{"dataset": "made-up road signs on poles", "train_examples": 245000, "method": "simclr", "hidden_act": "relu", "widths": [48, 96, 192], "projector_out": 256, "projector_hidden_layers": 1, "temperature": 0.3, "eps": 1e-08, "max_grad_norm": 3.0, "max_steps": 16300, "lr_schedule": "cosine_restarts", "adamw_weight_decay_other_params": 0.01}
Rows from block 3 of a small self-supervised image encoder, named by matrix and row number. Rows with one number belong to one neuron. Each number is 128 + 24 x the weight over its row's rms, rounded and kept within 0 to 255. All counts start at 0. Numbers have three digits each.
After each neuron's rows are labels from the 100 images, of 14848, where the neuron reaches its highest value: "strongest on" is what is common among them; "lies over" is the class under the peak. Only what is clearly more common there than usual is listed. The data: made-up road signs on poles.
# fc1: MLP up (model.blocks.3.mlp.fc1.weight, 96x48), inputs 0-47
# fc2: MLP down (model.blocks.3.mlp.fc2.weight, 48x96, transposed), outputs 0-47

fc1.20:140134165153162124157117078102130149119105123155138094121156113120119147095113113106114109129115137165107135180152128106153179131097087129161119
fc2.20:142120101127136136096140139111089126114192137106078146125108124106145173142139096097098159103122108172118082136121142121095130119144141140112151
strongest on: white rim
lies over: rim

fc1.25:125098132141126150132131126125067134092125122154128143152182120153106132110105153129112088106142078111166134090181125156102152137118126107137140
fc2.25:161142102128121148106093098109158127156108139150130114127161143138130192098123171163135146130119132161097177109130104119161114161127104128123098
strongest on: white rim
lies over: rim

fc1.76:157128120092164178120099112141135138135153155180127158146160138108151151151125129146113154148132131152126124122132108110152142162164137156178175
fc2.76:124111088159163144144123095140119143128151144094113146138143127130153131150125110142109130111155106094147159146113107137126092125118124068184069
strongest on: square sign
lies over: face

fc1.86:111150146100093156122110109131155155106117131088124108112143137114114119095122111117135110108195132101139154172173118127197135112138118119132134
fc2.86:117092088136163156135130137119135147168174137150096111127126145105113138157096141125126113117074148173128143157120156121081124141118124132094170
strongest on: struck through; white rim
lies over: rim

fc1.33:107119118113117108085098120100140115136122119111070118104141124164119112136184130076122085148133131179123132111128135133120069122116096124130119
fc2.33:135128183137124140128122132106167105119153138153151174088155171196150141149137124125109139126154137103084136125154129151167153143118120126129137
strongest on: black rim; square sign; white face
lies over: rim

fc1.95:113123114095187119149153086124118120129128134117123129125148142116126135117148080141128116146035133141128130111159156120076128137121121123159144
fc2.95:124161072165152133163141162138121176116130121087126140120153159119128125109144092137153090142146132134167162122095147109117129143086111098130140
strongest on: black rim
lies over: rim

fc1.54:132139121117125178128108109142107124125041125118116121150143166119152114152131130132122117132201126122105152139150111121145130165150114144093149
fc2.54:108126148147108150161110169153126123116168172099162118158129126165118134107146171143158129150090145158137126091128168104099113097116132098113133
strongest on: black face
lies over: face

fc1.68:086107081133134121128148103126131116112123119085118099116110115152119121156110094137082170149173161144071138119128118112107120124094108116165116
fc2.68:162124147145114152136070090161138149142121118128107110126129126095182143153154127145131105136084133126147079109093126166120144133154128163160141
strongest on: white rim
lies over: face

fc1.34:143131137118125126131159127153083141105130131137157139152090123132151130126053110137120153066122127093153148137139126132094193128124151124117134
fc2.34:127118142101097124144151110097115103075123149126164119093109160137169154139114120100093132133143107159107099118127171085137084127099149135107115
strongest on: white rim; triangle sign
lies over: rim

fc1.21:117116125190204140115113167141123111111107143132121152154165121124144139135119153111137127110108137147139166142111085171148146125138143138091153
fc2.21:134152153092159130143091168140119122118172138116121085116104143146116084151132126126148097142064135113109080122136113121147114125104163134119163
strongest on: white rim
lies over: face

fc1.43:125111105149115113099127157152106120120160125180143118077108136121115142160145104162137102153180144118104127136095120107177143129092152130132093
fc2.43:138145090085126137110107126101115136131109146074113128119131113108106140107156107119143062194111122134115118106167090129113103133107115137116147
strongest on: white face; black rim
lies over: symbol

fc1.8:088137138165126153116109135128123095105156116065157095139118108130178111166120093091140124132126119104114136129113176120134104099093112152115137
fc2.8:113138134159122138161153146152166174162136157134087112117090129150140133084143120141121135119113142103158116174093128146110125158120086139141082
strongest on: drop; purple face
lies over: face

fc1.81:111104153141125122143188094155196161131116178126148111129144133101126118128099113139112172171144125131107144135112137119133127118152127153175131
fc2.81:150117113065136137126106123135137118137151147146151093127159141124149157153146109135144121103095131135063131102140139072098104119147125111123076
strongest on: ring
lies over: face; rim

fc1.1:100139151133061136128118136135134124103122120128129122138103126149115136129119140104130106166175135141124117130076111099095126101064125123076090
fc2.1:105104052140133140143151160124113151129085139130102127121129114105147139100100169148117115083122126128103161121122162114102109165100132095107117
strongest on: white rim
lies over: rim

fc1.94:147087087126122149115106104110151125173106187065129113098114114124131088116121150131123114132150163118156125141152135168148145120139144157142140
fc2.94:162115055130118089135106127151101142106099113112149139115135153106089116147118155095147121089136154149133138113112178103135139120133102104124166
strongest on: circle sign; black rim
lies over: rim

fc1.37:128133136134125155117122142164123077156102095132117160127115181122117122119122146198153120143128122139122102155117116111110112187157157150145156
fc2.37:085137119157086148108138139127158156141131124115138100121129127211137165110133131159129145142115175157107158135118120118137119106160114132172143
strongest on: triangle sign
lies over: rim

fc1.83:074162149125145107147146163143110153128119116121086111148155145123132146154124105105085165114122094141164129146084149075149127143145153129130142
fc2.83:154104135081188130107117145112157114148152110146062136144140095097102092121121119098127089112108119137143141122152106150103150152123124099133117
strongest on: triangle sign
lies over: face

fc1.42:052170147109133108120130099100133133132104128136122111132121133062185140134130098144142170124143139130148129139113093121094129142126125164136139
fc2.42:152094137110106119113104107112170153128126130167154156128094154153127091120107072116122106139120134087161180114131138147152126138107158121138168
strongest on: white face
lies over: face

fc1.15:078133142114127140101117138098124128109116128092102139173128091086109131113116100128150106112130135117156145120131122090107132078066137082111118
fc2.15:090103160138113156115138172129100106137112109133121104157134113132087145186102103155093132127091122149095154106138149155145118156089142125149114
strongest on: circle sign; white face
lies over: face

fc1.30:118135113133086125150113086170148148091063122101110126123150119085095140120111130118123130150123141145151136153150128135201107121135145114144112
fc2.30:145097095120126168115131122098161177119162124146131126123142161114125125158101150117123111081090121148118143135076120110083101154122158126106097
strongest on: black rim; white face
lies over: face

fc1.2:129128135158153128124087124100136139160103108122127105096115138097137133160177089126145133209148147155104109131113140115136124148120098135125083
fc2.2:150089135104126112100115119150110114128107167160118130140108145118133158136167191146143157155126161146096183107152137130124154105140149162114110
strongest on: white face; black rim
lies over: rim

fc1.63:165087133107126102126139109148112147130140136105129117131103115134108121127123128139132084128139230127124114101144116142111130170126117119114183
fc2.63:134140132134161110152091162126153121147092109149091144163105113140139153121117099118107128150142127126155183135096112168154099184101134115131153
strongest on: triangle sign
lies over: face

fc1.77:166118116142138145178082182127123108140149161133136141112128127152111126140081158136155168117163121172133104128125088134135139120086116126146101
fc2.77:130142106123166136077131116183116147101162117155150155120129155119135137125140131133119116086096158120146102169130119142106102122056148122116117
strongest on: black rim; triangle sign
lies over: face

fc1.27:109113111158101099061116159116136163146124150072083132112108118131103134108104125126152111171130122103142097088123122134138140140129159125104155
fc2.27:145170118145115117141146161146106088112078128125125151108153129171117143099132122142142088123138142132124093140084149168128179110169103134130106
strongest on: triangle sign; white rim
lies over: face

fc1.73:163070134119116135127108109110109148135103131089113122134084116143112166089094131142140099143130145166119125090138112151102084158144168146144118
fc2.73:153166100111125130135123129123123105106104107186110158117113139129087130132114142127144075105095153077124100169123127182144138141158127128119109
strongest on: triangle sign
lies over: rim

fc1.6:118143163105062140118110146129178143164139121108113124148139132154122118092124166137146154130102135119156114140145147143126139089098151168179145
fc2.6:145143164126127117132074112157107119138156147088126096157134132125132145099175153142155124190085131085162117114141131114157115131119120133149151
strongest on: white face
lies over: face

fc1.59:111137150141095140107116138161119141140133141172145126124097116137135126148087163178152160101180130086132140116111121125179162125116175126129134
fc2.59:186120125139087110115116153167105125088122110074123167110156139167139138146148149131114123145090133160130116133138136127099140101095142095099142
strongest on: white rim
lies over: rim

fc1.52:126128137134118121113124137125134117098124120165095130156118155130193186164094106143123153152141127120100148113135184140113103092102123164136152
fc2.52:122092122132077132127119115168161142132113126154161143154152100157154121128116113096127193129121132093143144146143127125123162147102144156163080
strongest on: hexagon sign
lies over: face

fc1.19:122143106089151118165130129157124168141131137131103153131154124165133142187118156090127128154133120109122109152063131160106105119171129124113100
fc2.19:145128138154133092169122178139126124142100130164061106138140104115161134138115168139092134121149090131141161135139168118118152129130124132091160
strongest on: %; white face
lies over: face

fc1.36:080125121120120079147147120130148100123150146126136127085131159114144103157108172147094153131142134128139163059157119158114130110090133111139129
fc2.36:057107120151075132123140110137123150120110166133170139121104173140122144155092127138096171138101155161097143125109129116145126120120125156138125
strongest on: black face
lies over: face

fc1.3:144119168181146130128131098136149129171125081118122111125078102161132114109131122175141165150116121123101139141129136144150140137110169177145150
fc2.3:123093085100156134116095104141102116138071114083114138136116111130072149121124101105126140114153148173128143145131123122117107119085138123167099
strongest on: struck through
lies over: rim

fc1.13:154130116208166145140118134146102132091079123105126120127141126110135132174122111098121139106163122148106153134118101178117129129156124101153117
fc2.13:120112143091141159127100103133118108135191145140104091136139116111121078131097123132121084124075105119119091142142122094108131097105152099112135
strongest on: black rim
lies over: face